Rows from block 4, named by matrix and row number. Each number is 200 + 40 x the weight over its row's rms, rounded and kept within 0 to 999. All counts start at 0. After the name is the row's rms in percent of the matrix's.
# convs0: expand pointwise conv (model.blocks.4.convs.0.weight, 768x192x1), inputs 0-191
convs0.319,094,176,178,269,178,224,253,153,194,287,188,189,232,269,170,220,164,238,198,187,219,166,142,219,242,282,160,189,268,181,239,233,212,243,215,233,146,161,162,214,221,158,212,219,222,89,252,257,227,263,224,198,265,181,222,165,179,212,193,188,197,281,170,146,200,214,174,149,209,247,161,166,223,176,234,219,179,160,182,164,196,231,196,211,145,180,197,211,201,212,233,241,211,184,164,179,191,185,198,193,191,180,197,192,204,186,176,190,164,225,227,265,353,182,219,210,241,214,123,225,103,196,141,184,223,229,216,190,269,228,141,148,179,162,132,248,187,204,206,180,107,179,244,204,207,266,224,219,179,196,159,213,140,200,202,257,221,201,227,133,125,158,242,206,182,263,191,171,185,216,200,205,167,160,230,242,310,108,187,125,219,166,221,252,196,206,260,219,162,213,272,254,142
convs0.320,090,162,198,197,139,164,180,149,132,201,212,205,212,209,171,220,232,180,206,151,216,208,161,221,245,214,179,168,172,216,111,241,195,155,169,203,210,259,138,242,206,212,214,170,198,203,275,181,221,189,230,167,146,215,165,172,181,180,254,162,204,185,232,195,226,201,154,143,202,223,183,181,209,165,226,68,229,193,174,169,224,201,239,184,178,319,226,171,253,214,210,224,174,185,154,192,244,159,206,249,151,294,194,155,215,127,199,211,176,240,320,187,180,169,226,210,160,191,175,195,197,172,218,144,202,92,195,212,194,224,258,194,220,197,241,173,244,160,174,267,180,193,279,215,244,166,237,183,231,198,131,140,217,239,108,210,136,230,162,198,177,163,165,242,271,279,281,213,255,182,155,203,135,181,209,157,165,191,138,200,251,307,192,247,194,191,221,193,238,112,217,189,220
convs0.321,114,184,199,176,198,221,185,201,172,258,154,183,198,226,181,185,173,198,155,256,288,190,174,197,185,171,205,177,189,274,181,221,212,266,118,202,245,124,209,228,209,196,149,205,287,230,148,219,227,117,154,234,178,168,187,179,202,157,165,178,163,157,246,209,218,184,210,179,240,190,207,154,220,153,154,181,195,213,180,172,197,244,148,214,160,159,130,259,184,158,210,165,183,136,230,286,177,250,182,189,172,172,171,191,215,134,212,203,216,232,171,193,178,269,222,292,251,188,259,260,192,238,229,220,254,255,191,246,130,165,159,137,150,161,247,262,214,201,210,183,197,209,211,236,188,133,188,175,170,203,271,227,168,226,176,251,165,199,186,262,204,222,181,166,147,302,82,226,246,183,31,183,182,162,193,170,206,230,166,204,188,154,213,243,203,228,218,175,169,211,260,132,184
convs0.322,106,251,219,155,128,190,165,244,251,241,166,291,201,293,138,152,223,190,238,163,182,222,254,180,159,194,141,146,182,322,200,205,171,275,154,254,292,171,225,203,227,159,239,202,168,224,169,199,226,211,216,187,141,155,107,207,196,174,243,147,152,125,158,171,181,183,225,272,227,255,147,151,172,200,156,208,210,217,242,255,206,262,210,210,211,254,240,242,230,249,204,216,239,182,279,215,166,200,170,268,179,118,216,245,175,225,226,142,198,204,211,243,175,229,172,208,211,218,241,226,232,191,184,152,158,232,260,194,128,160,200,219,222,214,255,261,248,211,191,227,178,230,260,222,172,234,198,183,181,257,225,225,186,198,171,177,205,157,234,153,186,225,232,205,216,260,142,194,145,160,114,199,197,230,248,139,208,257,230,184,228,188,205,241,233,160,259,207,225,179,99,221,175
convs0.323,099,229,287,202,236,185,229,170,224,245,260,209,179,207,213,239,187,176,158,223,204,158,258,254,270,155,155,234,145,143,185,193,165,144,167,246,244,202,237,197,226,197,197,234,245,185,209,194,216,303,146,254,270,154,212,176,289,194,234,156,212,166,194,200,282,242,146,312,221,221,138,266,192,222,142,147,237,190,161,231,138,217,216,149,160,171,201,177,227,158,129,228,206,153,207,236,169,212,162,176,187,195,235,295,261,217,202,242,206,162,213,244,165,184,232,162,187,175,218,156,209,195,199,183,229,170,152,93,150,205,174,236,210,133,224,226,145,220,225,202,214,213,129,153,155,196,142,228,230,160,191,166,207,209,190,112,137,176,100,217,223,188,213,271,246,163,144,239,167,227,208,223,160,205,178,103,183,215,235,186,196,159,206,250,209,214,198,169,150,156,163,196,213
convs0.324,108,293,167,260,252,166,244,196,207,205,194,178,189,175,192,205,210,241,225,180,159,232,182,196,248,252,199,191,278,171,218,184,221,157,166,191,154,137,160,162,219,160,156,231,216,184,200,168,290,256,204,155,88,155,200,279,245,145,234,201,241,166,270,189,136,130,241,148,271,246,260,227,205,198,148,150,213,236,264,202,108,266,147,184,280,175,287,228,153,253,200,215,134,170,149,202,211,209,170,181,217,221,186,182,171,169,207,225,212,147,207,180,216,199,227,129,200,201,165,203,199,215,172,194,191,133,263,162,250,213,174,175,201,229,156,206,152,112,176,170,202,253,168,215,242,288,177,200,200,224,141,241,245,213,227,161,308,164,135,189,176,209,220,194,165,206,222,145,150,217,200,229,213,216,176,204,111,151,127,212,191,145,245,207,191,184,208,189,221,216,231,190,218
convs0.325,094,235,167,157,201,135,194,147,247,171,224,187,163,204,186,132,195,157,112,256,171,221,152,154,196,233,189,113,223,176,242,216,217,207,225,207,226,197,213,258,168,164,256,228,176,178,139,222,264,221,249,161,243,211,150,284,167,175,177,196,238,226,303,147,188,220,179,114,218,220,173,201,228,233,225,194,228,162,235,220,216,183,251,217,207,216,223,167,190,173,185,145,257,208,275,170,178,274,204,144,184,176,246,146,235,174,253,242,234,217,174,199,234,230,276,175,249,235,242,196,272,164,215,251,184,173,184,175,249,208,267,152,236,204,160,136,156,218,201,121,182,226,261,158,192,157,177,122,211,185,198,194,229,215,190,177,189,195,175,250,125,228,254,107,184,194,239,278,194,162,202,219,258,251,258,176,105,169,154,240,181,222,215,261,241,237,175,268,223,244,144,169,234
convs0.326,090,210,266,227,186,198,148,137,164,174,209,203,238,169,196,200,133,115,155,209,173,201,224,230,193,147,160,225,228,187,216,176,240,208,190,173,259,243,178,188,144,191,206,179,205,126,229,222,244,182,138,178,226,202,203,241,243,149,112,218,122,227,227,202,267,212,120,191,149,266,193,186,230,214,161,213,207,149,119,212,157,267,229,68,278,240,131,210,188,184,186,220,139,131,256,154,209,274,209,132,186,201,208,192,164,184,186,187,173,138,225,238,139,151,210,225,206,233,226,223,166,161,162,144,213,172,228,195,172,208,164,247,173,184,174,188,167,135,185,169,262,186,199,95,172,255,227,201,161,221,181,214,257,242,212,187,154,144,181,158,203,174,186,305,201,173,255,165,240,200,183,95,215,181,159,227,188,233,180,197,239,149,252,200,172,242,229,194,211,166,142,160,242
convs0.327,094,250,232,223,195,180,236,162,177,147,171,152,245,166,186,197,252,192,288,232,195,137,233,221,236,199,258,172,140,223,161,156,168,191,176,251,193,174,214,223,155,187,241,225,148,190,251,211,268,158,216,144,246,160,248,169,179,118,213,261,258,178,162,155,268,222,145,253,187,162,176,217,250,181,254,196,210,230,217,181,204,168,237,242,102,160,246,140,168,130,219,205,178,225,201,195,215,240,198,189,191,225,199,288,153,197,214,146,219,80,121,252,161,185,287,147,251,163,214,222,219,221,232,261,191,252,136,179,176,186,196,211,143,196,187,234,274,131,145,231,207,245,230,195,200,177,198,133,174,268,300,157,107,209,193,258,220,180,188,161,215,203,187,195,243,196,160,194,204,215,198,248,185,247,183,203,146,227,255,220,191,219,198,237,170,251,237,226,122,185,195,230,218
convs0.328,103,261,174,204,235,171,212,143,248,215,204,241,212,205,166,123,164,226,233,183,201,184,247,130,171,234,192,180,252,175,103,195,212,185,209,274,224,219,155,238,201,201,181,163,250,227,245,164,153,219,186,256,219,239,217,187,181,227,167,248,114,231,217,171,231,143,263,105,254,207,255,199,208,235,277,207,239,226,164,294,216,209,186,187,195,170,209,210,168,195,268,227,164,179,172,200,210,137,228,236,176,117,253,192,210,250,150,230,217,177,219,245,231,189,202,166,210,265,192,173,207,230,217,137,253,219,289,259,147,266,181,320,249,236,236,131,171,271,196,160,211,189,236,178,213,188,183,235,147,227,263,232,219,135,290,227,201,208,242,191,228,158,119,214,245,226,183,249,193,242,160,191,146,181,202,262,201,171,212,157,214,214,192,220,171,149,238,143,179,155,217,192,120
convs0.329,103,248,145,165,171,205,244,229,235,205,150,207,213,153,237,289,216,96,183,205,182,168,143,123,246,184,269,232,218,150,245,216,194,200,189,233,196,172,207,206,167,178,210,167,179,200,194,226,134,158,198,183,164,163,151,173,176,211,183,271,223,207,228,208,185,133,185,180,195,186,247,212,169,254,173,149,100,178,181,105,107,173,135,300,175,182,183,194,204,142,237,198,263,214,183,157,271,187,201,232,222,193,270,178,180,162,154,139,232,275,243,220,196,193,199,269,131,196,151,145,198,201,169,159,204,227,195,203,257,231,182,300,202,192,188,152,184,157,210,205,210,159,139,195,197,170,235,219,257,173,230,200,264,172,140,223,203,238,119,180,261,215,146,175,211,144,201,206,222,249,218,252,135,171,205,226,162,179,210,158,233,241,232,168,199,223,229,163,117,190,176,114,133
convs0.330,107,192,179,226,163,200,197,214,198,94,171,261,244,166,190,182,243,164,186,166,221,198,200,227,205,164,207,177,219,210,229,159,153,163,225,144,62,200,188,120,211,259,209,275,203,179,183,268,176,204,181,241,199,187,152,163,179,244,193,220,190,267,204,248,163,254,208,216,161,214,259,213,178,240,223,193,215,189,156,226,217,256,204,239,205,229,212,187,186,153,225,187,215,201,198,198,122,232,168,205,219,68,216,265,182,165,262,135,151,158,175,148,214,142,153,268,221,245,187,197,176,131,225,152,168,235,220,235,233,225,205,140,168,209,195,203,162,219,320,181,236,205,218,248,277,240,253,205,223,134,177,195,280,242,177,173,173,227,198,228,169,219,222,180,186,99,155,179,203,147,171,240,252,204,191,198,232,216,225,181,271,171,231,218,145,173,220,277,271,247,145,240,139
convs0.331,092,220,200,123,214,213,209,227,210,154,175,179,204,143,135,205,234,246,152,190,187,228,164,235,276,150,226,181,171,230,250,178,133,227,205,219,185,157,235,256,234,134,174,218,177,140,143,128,150,224,209,181,204,188,220,250,213,237,228,220,214,202,237,216,218,184,184,182,186,251,184,149,300,247,179,212,190,236,146,188,259,131,198,244,159,162,156,191,151,187,174,130,155,143,257,171,178,195,272,197,216,192,153,144,181,181,268,143,224,178,225,73,245,153,126,234,285,219,235,203,216,258,149,195,235,160,218,234,236,260,190,252,192,304,204,181,142,179,168,194,246,166,182,222,205,161,141,173,254,204,179,261,198,187,124,120,201,215,232,212,230,192,241,185,248,161,236,184,244,211,236,229,194,199,201,267,195,251,235,227,149,260,220,244,93,193,196,216,214,217,189,244,204
convs0.332,092,147,185,190,243,187,204,226,218,179,156,202,185,309,206,128,147,154,201,261,223,132,220,254,169,228,217,231,188,192,188,219,154,154,179,194,220,248,183,255,145,230,229,273,248,189,213,183,161,128,136,210,227,136,190,230,212,168,216,213,177,225,216,197,189,216,180,231,205,255,188,173,161,155,197,199,214,223,222,199,179,133,214,198,212,220,217,208,218,196,201,258,279,204,171,227,259,171,240,183,263,163,209,157,191,136,263,204,179,204,226,112,214,203,185,239,256,130,145,266,270,199,253,208,169,270,102,136,118,219,214,182,143,134,188,218,208,248,250,252,200,275,311,160,210,200,170,156,165,162,192,247,273,224,195,184,167,180,202,315,238,193,179,176,176,203,182,163,220,149,254,245,251,175,229,229,252,152,205,266,215,164,150,136,248,204,217,216,251,235,185,222,201
convs0.333,092,195,224,245,112,191,185,130,244,131,247,168,174,184,216,161,221,181,183,230,264,261,174,319,166,184,206,171,141,252,196,199,199,137,237,213,167,262,213,209,242,199,214,222,161,148,183,95,184,195,151,120,160,197,202,186,156,274,189,192,211,219,240,258,172,276,220,224,185,172,246,186,200,198,151,196,169,215,228,247,250,130,205,165,159,175,218,172,183,199,279,163,225,237,136,207,173,232,220,177,194,174,235,257,223,158,186,110,227,208,209,134,173,154,181,205,270,197,133,160,151,240,153,116,205,237,207,189,232,192,210,222,223,198,206,131,219,254,146,187,170,157,208,203,192,217,175,285,191,186,171,142,264,164,89,237,177,239,176,201,155,280,173,193,199,221,263,137,209,155,143,189,203,167,185,234,215,205,191,208,223,279,225,229,182,216,175,203,159,214,198,119,243
convs0.334,095,125,219,197,213,141,177,211,224,125,207,244,121,141,178,165,198,231,239,274,214,214,228,211,228,283,228,195,202,168,188,151,209,185,253,274,179,136,227,211,163,126,216,135,292,248,240,180,225,183,254,178,222,226,209,209,302,230,265,200,244,167,187,171,229,238,192,188,184,187,198,223,206,116,137,198,193,171,273,233,175,250,225,205,199,143,196,174,214,253,186,229,276,215,200,229,183,245,229,171,273,187,266,276,209,138,200,210,257,187,172,176,218,200,211,228,198,212,198,240,202,194,235,180,113,245,148,249,148,181,206,269,167,224,194,230,198,187,194,219,169,218,175,241,127,225,212,195,251,90,228,169,248,115,244,212,207,191,167,232,192,218,176,212,176,188,204,154,192,134,193,192,103,160,226,263,122,174,177,229,231,204,120,175,207,178,156,227,185,180,118,171,155
convs0.335,082,264,217,216,224,146,254,181,154,193,207,298,186,145,216,132,172,196,283,223,211,235,179,264,230,117,182,239,188,168,173,191,211,174,169,154,187,161,158,158,171,229,275,293,242,210,200,196,224,182,152,161,239,228,186,201,226,210,242,199,227,162,177,170,231,120,168,209,148,283,193,196,163,233,225,165,214,177,252,143,186,186,269,259,215,248,261,158,214,267,209,195,110,176,255,215,182,225,184,203,188,284,206,167,206,187,145,180,231,281,205,198,250,182,229,231,205,209,135,155,273,169,189,182,101,245,125,127,222,180,149,230,152,201,224,187,265,192,243,202,248,194,165,241,158,233,234,226,271,194,168,152,150,256,182,222,154,247,178,229,230,223,231,143,144,207,145,199,203,242,157,216,204,132,220,158,235,174,176,171,237,153,291,219,195,162,230,222,201,181,186,180,199
convs0.336,100,264,198,179,200,93,230,188,162,201,177,207,172,215,204,225,150,204,283,238,179,214,175,177,124,181,279,173,212,188,281,217,192,213,223,207,181,205,313,196,197,184,282,277,241,189,144,143,240,230,152,249,202,238,246,167,170,186,162,213,207,219,246,119,176,161,145,152,234,240,206,252,199,276,214,199,153,188,232,217,135,151,171,244,202,160,188,192,208,156,291,268,216,222,167,202,259,232,196,276,249,187,201,216,170,231,137,215,205,174,200,180,260,178,153,147,220,149,210,147,196,199,167,251,191,232,186,220,166,152,165,245,164,175,165,112,195,106,219,228,187,162,140,247,213,173,187,138,144,216,174,208,163,159,192,276,188,110,233,246,121,152,208,192,209,171,212,159,230,215,221,198,293,194,215,195,196,219,222,201,235,237,204,179,139,249,224,196,167,143,161,191,176
convs0.337,093,167,196,174,279,263,152,127,151,133,100,222,187,236,201,202,217,223,194,161,239,217,156,164,123,199,213,181,214,195,167,218,217,248,202,217,208,197,260,194,291,155,306,230,244,234,193,223,221,168,197,245,201,122,204,150,284,228,208,253,203,210,217,212,188,203,178,120,215,258,218,191,193,230,140,175,222,270,181,250,216,190,208,194,241,170,189,321,200,162,251,114,115,187,177,205,216,271,229,122,151,225,178,98,194,194,262,200,159,152,167,155,202,180,205,192,213,219,241,164,220,171,179,191,192,241,208,147,200,137,107,195,210,175,181,195,196,212,186,135,219,225,150,223,218,235,186,194,263,183,227,195,185,151,269,202,162,242,150,188,218,230,226,244,242,211,242,213,209,151,177,263,199,220,173,186,179,135,137,239,204,122,238,161,196,236,231,185,135,184,256,212,212
convs0.338,086,226,150,216,196,225,182,192,268,221,196,253,200,194,194,166,158,227,246,271,149,177,113,196,191,232,185,175,206,214,233,187,132,220,278,229,194,215,162,142,235,215,230,194,219,252,153,233,231,108,224,193,184,175,171,269,184,225,140,268,205,126,210,220,150,142,237,238,238,208,258,225,159,224,182,212,264,252,122,250,197,169,128,174,159,217,187,156,186,188,135,196,270,153,192,261,170,183,259,265,190,272,204,129,144,207,279,156,208,168,212,183,244,253,163,180,199,207,152,174,169,165,215,161,211,170,234,223,178,270,202,178,233,246,212,143,262,164,179,149,297,284,182,195,181,222,193,260,232,143,220,189,161,229,253,146,181,191,203,205,159,175,147,196,233,259,190,176,193,193,178,177,153,259,210,156,234,167,189,206,238,215,165,200,220,181,164,139,169,151,102,283,179
convs0.339,097,219,246,155,209,221,145,117,192,177,171,237,185,267,189,185,199,136,232,201,210,255,194,228,174,182,164,260,191,167,134,265,208,157,251,233,236,232,183,251,192,268,237,238,232,163,219,201,219,260,195,211,172,227,203,218,201,212,162,229,190,272,201,188,184,184,162,202,236,228,227,170,133,198,286,216,180,242,224,214,211,258,148,301,238,178,189,152,196,241,219,227,234,222,208,154,144,232,232,210,274,156,222,282,183,192,188,223,189,183,161,226,238,196,213,217,172,222,143,278,211,232,200,119,61,207,234,260,191,211,193,144,128,208,266,291,151,261,217,206,251,202,229,243,195,172,265,150,207,142,179,205,226,154,196,262,170,200,192,190,133,275,167,234,171,196,198,218,260,187,221,238,203,205,185,212,166,124,220,208,210,252,254,180,204,240,153,290,258,224,202,279,235
convs0.340,100,153,213,294,164,196,211,279,177,192,250,252,253,193,217,192,197,183,177,206,185,216,194,215,227,160,249,149,230,169,171,267,289,177,182,160,174,190,233,175,180,202,215,212,210,207,266,169,166,243,168,187,179,288,217,258,194,235,146,264,127,200,247,229,231,162,236,197,188,204,192,273,225,154,156,198,242,259,176,167,237,199,228,136,240,171,252,219,179,128,241,257,195,191,228,206,176,228,234,208,200,246,247,229,133,178,204,209,191,266,167,218,157,273,241,226,165,188,244,227,184,141,191,204,179,207,162,201,246,207,189,164,178,218,242,142,185,153,259,228,289,250,158,280,126,186,202,237,179,182,208,159,238,161,138,255,262,205,224,199,234,220,209,206,172,257,210,209,243,122,312,146,223,238,177,254,217,156,197,287,190,169,132,139,181,131,220,135,123,229,184,188,197
convs0.341,101,254,201,218,186,220,170,212,231,177,245,203,186,150,213,152,257,170,189,178,232,222,210,166,196,211,186,220,208,206,216,241,113,146,221,181,207,203,161,182,195,170,299,229,191,250,78,228,257,246,230,214,181,183,251,186,219,238,257,259,203,215,238,174,195,172,192,273,203,218,213,287,209,208,160,192,249,281,178,144,202,217,195,262,138,185,77,265,196,168,193,140,215,229,161,173,193,204,169,207,179,189,193,163,222,198,196,259,205,232,235,176,189,221,221,223,178,142,206,191,174,144,264,180,253,281,187,252,263,239,150,174,201,261,110,196,237,224,217,137,206,218,248,164,218,254,254,195,253,234,136,190,246,261,90,266,187,240,243,214,239,259,209,244,185,245,151,247,210,236,234,206,168,188,214,237,202,169,185,266,177,300,190,190,209,160,208,233,209,175,182,276,141
convs0.342,102,198,199,263,191,214,177,164,190,217,211,203,215,154,212,188,167,204,160,258,207,96,204,172,226,226,190,205,216,270,156,151,247,194,127,201,139,202,206,163,169,201,303,203,192,222,167,164,193,236,201,136,222,215,299,260,303,183,189,221,223,238,159,242,187,216,235,197,205,157,198,187,185,210,265,167,199,273,205,135,224,225,181,201,89,242,265,193,251,158,104,197,237,168,131,237,240,244,205,214,125,257,213,193,233,138,160,142,192,235,167,197,201,239,202,217,211,249,263,153,178,182,159,285,239,218,197,203,181,222,177,219,126,60,209,149,134,198,198,150,159,178,219,162,186,177,164,229,198,163,178,129,188,206,177,251,219,193,225,221,220,233,176,198,149,168,251,182,150,128,244,194,224,238,236,247,193,156,204,198,175,231,145,163,174,237,204,267,221,186,242,188,150
convs0.343,119,173,171,181,168,241,233,195,154,262,239,172,162,204,148,175,214,216,195,202,215,213,256,148,177,187,231,142,175,182,139,223,181,176,170,181,153,176,237,198,202,234,117,214,167,195,175,211,203,238,263,258,239,230,128,197,274,137,269,156,208,232,216,250,210,181,206,228,189,183,233,120,195,246,119,145,199,208,226,222,201,281,259,89,239,225,182,162,140,174,191,237,224,239,129,213,187,252,142,186,237,237,232,142,177,168,168,156,172,170,216,198,190,116,216,276,218,159,206,204,238,208,167,215,196,217,155,245,153,156,214,139,232,138,110,256,221,203,169,178,234,184,192,188,221,203,295,236,164,253,210,190,244,181,213,228,198,263,171,159,136,252,239,127,175,162,225,191,214,220,257,184,118,242,192,217,216,172,159,106,241,307,201,209,186,182,249,218,255,206,160,208,216
convs0.344,099,149,154,182,164,198,184,259,162,147,174,296,172,175,190,203,229,140,300,143,228,222,225,227,150,201,212,199,194,210,209,247,289,255,185,168,236,156,275,235,161,170,204,177,190,210,283,235,228,221,134,193,222,247,205,169,228,150,239,207,172,185,218,169,164,203,179,266,198,170,191,164,212,257,205,212,166,230,208,203,170,193,236,282,190,154,251,123,270,254,255,217,218,217,230,189,260,236,222,211,251,193,267,283,190,201,171,195,183,261,215,152,105,202,176,223,222,221,232,200,158,226,188,231,247,190,188,280,184,208,158,212,189,157,148,185,162,143,134,267,191,102,154,130,272,166,145,238,261,199,173,232,221,153,198,212,285,251,156,198,156,193,161,175,206,118,228,191,266,209,167,204,185,200,234,214,196,156,189,199,188,228,286,168,159,153,204,184,222,251,156,217,201
convs0.345,092,197,166,221,232,186,134,178,192,237,237,199,151,169,144,180,187,218,262,161,237,180,187,235,242,273,176,273,150,200,150,204,170,263,263,203,135,185,221,152,241,135,178,260,214,152,190,236,213,198,192,248,183,233,151,275,225,150,163,215,196,222,184,257,214,201,262,182,201,184,166,211,207,172,295,122,175,219,167,236,189,252,184,153,215,199,229,168,212,233,234,307,192,225,215,226,89,227,207,188,241,237,232,269,225,249,220,186,202,176,176,176,159,195,199,203,192,190,217,225,283,253,255,172,154,185,229,210,132,238,165,153,226,158,189,250,212,152,243,193,143,198,202,147,160,230,213,212,184,280,230,210,227,165,157,97,258,203,237,176,271,203,204,232,160,171,255,244,231,177,279,126,195,204,237,211,193,141,142,200,204,186,218,209,201,183,149,151,186,203,265,140,310
convs0.346,099,176,212,199,166,278,134,218,256,202,243,199,282,173,184,130,131,204,208,266,244,258,155,224,197,189,238,213,108,209,235,196,204,158,233,284,232,199,201,131,232,233,205,111,201,278,253,169,186,110,185,180,242,197,235,192,211,168,203,166,220,167,257,169,195,173,168,247,249,159,140,208,163,150,197,240,154,217,219,154,224,228,221,194,165,143,188,137,184,285,184,196,212,182,249,191,232,143,181,230,186,230,158,125,168,111,192,190,263,175,254,211,223,234,175,165,227,197,179,207,244,174,179,168,251,227,177,164,201,311,196,119,159,285,185,214,204,258,175,246,257,168,244,235,196,142,161,250,185,253,165,203,206,228,127,210,178,254,200,178,118,260,251,181,225,200,205,241,155,222,188,200,170,190,181,182,169,276,189,211,173,207,222,178,160,171,169,169,247,146,192,256,211
convs0.347,093,214,97,144,227,172,154,231,211,237,212,220,238,178,158,172,161,266,239,210,225,215,167,301,116,227,223,181,245,164,213,163,225,159,269,221,197,242,223,238,171,153,246,231,176,242,129,233,224,197,154,209,237,165,228,179,178,128,211,184,264,113,205,211,238,272,225,283,214,256,179,188,171,148,145,222,166,202,214,215,207,198,131,179,181,243,234,160,220,170,182,255,169,206,145,222,202,158,219,256,262,260,176,203,235,188,263,217,236,219,216,169,199,132,156,190,215,196,203,206,193,266,236,214,241,192,197,235,218,200,176,215,156,292,188,186,170,186,240,162,133,275,203,164,216,151,175,235,193,169,220,256,199,220,140,163,140,199,162,173,226,173,205,178,236,211,196,138,209,284,199,245,159,266,108,145,186,233,183,180,188,80,152,249,175,135,234,168,182,211,223,150,158
convs0.348,087,185,165,142,136,273,254,158,197,223,226,219,230,209,209,188,225,212,130,258,264,142,185,251,278,179,206,240,160,166,156,221,169,207,146,143,244,186,151,159,110,158,196,235,160,213,273,206,209,176,167,224,205,212,244,156,210,135,225,194,138,186,206,191,190,243,198,205,186,216,162,190,231,225,252,208,181,257,188,237,180,174,279,230,216,226,223,215,94,240,205,169,139,166,182,312,197,197,231,128,200,271,206,212,170,209,282,152,259,177,218,168,177,185,207,241,82,232,215,172,133,228,264,220,202,170,204,218,194,238,191,230,250,103,149,170,203,231,134,103,220,197,186,156,207,189,234,202,163,168,209,156,216,163,193,242,241,216,159,176,165,153,229,208,206,259,152,185,242,197,232,208,276,184,196,203,186,108,187,108,133,155,187,215,188,182,171,203,194,187,175,222,198
convs0.349,109,169,170,203,219,164,229,225,209,241,246,142,219,184,221,163,150,141,238,143,181,164,123,110,148,208,161,183,235,146,254,235,228,179,186,129,253,216,235,202,188,208,174,168,184,234,222,171,219,216,209,155,229,141,252,176,207,238,141,216,265,219,278,277,160,233,261,90,237,196,182,220,270,157,160,217,208,276,239,219,237,226,185,159,237,184,250,142,173,188,172,303,162,146,171,167,217,179,197,177,238,167,164,100,256,209,181,168,232,197,187,212,184,219,239,135,229,163,204,151,204,127,182,159,214,255,226,198,177,205,182,204,144,170,169,254,178,180,144,188,262,190,164,157,166,148,144,217,218,154,189,173,153,172,132,226,163,237,239,224,181,182,239,161,177,171,169,168,180,167,224,274,237,234,204,240,198,210,219,173,148,120,232,182,140,176,225,201,196,300,196,282,190
convs0.350,106,212,227,199,211,312,213,137,261,171,165,204,115,238,198,179,214,208,205,211,249,223,170,171,203,164,129,239,175,231,158,84,322,211,147,222,250,195,174,256,225,261,260,193,160,266,150,197,158,183,202,146,193,160,143,165,230,185,179,276,128,188,232,107,174,149,171,207,169,156,208,268,213,179,160,255,158,213,174,157,159,176,170,216,221,158,222,264,257,153,224,139,162,206,218,268,210,201,176,223,276,212,286,213,232,221,211,267,250,217,153,107,189,194,197,179,246,186,209,166,143,232,193,259,210,236,217,136,241,177,217,252,165,173,159,262,182,215,245,234,251,166,174,190,250,157,203,185,187,178,254,200,206,190,223,157,213,181,181,195,197,182,181,236,203,203,235,191,204,128,174,216,198,240,247,195,158,213,219,120,236,234,156,169,245,133,211,224,179,212,181,193,153
convs0.351,108,144,115,287,215,171,222,206,216,203,210,191,247,188,107,198,259,184,187,203,221,203,214,183,222,213,207,161,187,193,190,88,308,230,216,149,225,180,177,216,244,189,142,276,153,185,158,255,230,190,197,121,262,192,158,169,161,186,168,194,211,187,180,178,198,233,219,253,183,110,203,200,182,250,216,240,141,183,187,215,217,195,213,166,203,220,203,144,212,263,231,230,214,220,148,149,247,154,253,240,196,211,201,274,242,230,204,243,256,224,225,155,217,153,191,187,189,219,153,214,155,225,132,208,142,156,180,256,185,181,175,210,209,220,185,237,177,138,237,153,134,229,230,186,170,170,226,269,192,184,349,275,205,195,229,192,163,298,198,215,185,251,220,170,238,166,242,247,239,205,220,268,284,244,229,218,173,149,226,188,212,165,177,180,264,179,207,204,182,264,203,236,112
convs0.352,093,208,198,233,272,279,230,224,243,197,113,160,248,262,154,196,230,261,259,136,218,237,276,179,135,187,210,272,192,222,212,198,163,157,129,158,239,171,166,238,195,145,163,202,210,125,158,204,219,212,208,234,221,278,191,139,163,148,179,221,191,223,153,245,216,198,200,248,195,274,146,221,179,205,197,236,225,242,207,152,229,197,217,264,192,261,213,206,198,245,220,153,202,237,253,99,233,196,160,249,161,209,166,111,158,181,243,212,124,222,131,153,171,201,160,207,195,158,261,166,200,195,127,205,176,103,130,228,272,203,224,196,137,198,214,107,263,207,180,177,214,228,221,161,222,172,139,171,152,209,203,182,220,198,173,162,203,238,243,184,241,222,244,213,141,205,206,222,264,169,184,269,158,177,231,122,244,190,189,215,213,227,262,233,219,194,212,199,149,134,205,170,209
convs0.353,107,178,264,187,203,236,232,124,172,135,244,164,233,130,173,159,196,175,176,167,146,169,235,273,239,125,196,157,249,186,232,184,234,151,201,213,224,156,181,230,167,205,196,210,292,220,241,215,208,169,194,212,254,196,277,167,151,144,204,207,284,261,228,255,210,226,237,139,188,190,196,172,193,204,163,242,171,161,194,203,178,198,210,205,217,209,209,277,176,171,171,127,150,210,258,156,108,196,192,294,193,267,193,216,235,203,139,165,137,195,210,152,216,249,146,193,217,188,216,234,158,199,148,243,213,313,245,213,242,174,193,228,241,155,180,198,127,248,242,170,182,182,222,229,199,148,131,218,187,173,224,240,245,198,197,154,191,200,261,130,232,204,259,157,228,180,230,233,222,191,206,184,225,149,253,210,226,316,282,200,225,143,211,215,153,222,171,167,168,169,128,225,128
convs0.354,098,144,205,256,243,294,182,215,222,163,179,162,216,164,128,221,250,277,214,246,227,201,214,188,187,229,240,171,178,153,199,164,207,246,160,247,179,212,176,125,151,176,196,187,193,252,320,161,142,219,192,204,232,153,183,194,196,234,271,285,194,251,217,197,267,219,225,231,205,213,222,234,171,136,205,186,248,281,157,199,187,187,205,190,181,99,193,222,212,181,132,188,189,138,231,191,236,181,231,223,325,211,126,176,194,181,208,218,201,141,158,231,178,149,178,233,238,212,243,162,226,124,237,245,192,171,217,261,209,127,164,228,177,228,184,211,202,203,184,215,200,131,191,196,191,251,198,206,192,254,193,180,167,162,230,229,237,176,295,202,204,165,235,159,137,241,237,143,270,224,168,199,265,189,211,173,185,237,254,142,219,262,199,219,121,156,227,275,139,181,261,193,246
convs0.355,096,223,281,197,226,242,266,183,224,179,188,286,201,217,264,141,171,187,160,215,173,222,136,197,184,231,134,150,197,142,203,217,218,220,215,113,212,197,228,202,190,193,252,207,172,206,164,186,231,247,191,269,207,123,86,215,212,191,251,202,167,211,159,146,269,199,208,236,174,220,278,262,193,215,262,229,280,131,266,206,152,101,259,237,201,169,218,236,227,192,199,208,159,229,128,224,228,253,230,195,177,246,190,186,268,238,205,171,205,185,249,227,247,176,155,180,233,195,198,190,225,232,168,216,142,188,242,227,167,96,161,230,301,198,262,187,191,158,141,157,204,277,179,220,251,152,190,232,177,255,192,163,289,196,246,165,226,204,175,160,196,156,160,173,236,159,188,221,208,185,269,168,261,136,222,246,194,200,172,229,207,218,217,237,174,233,159,177,206,240,223,273,199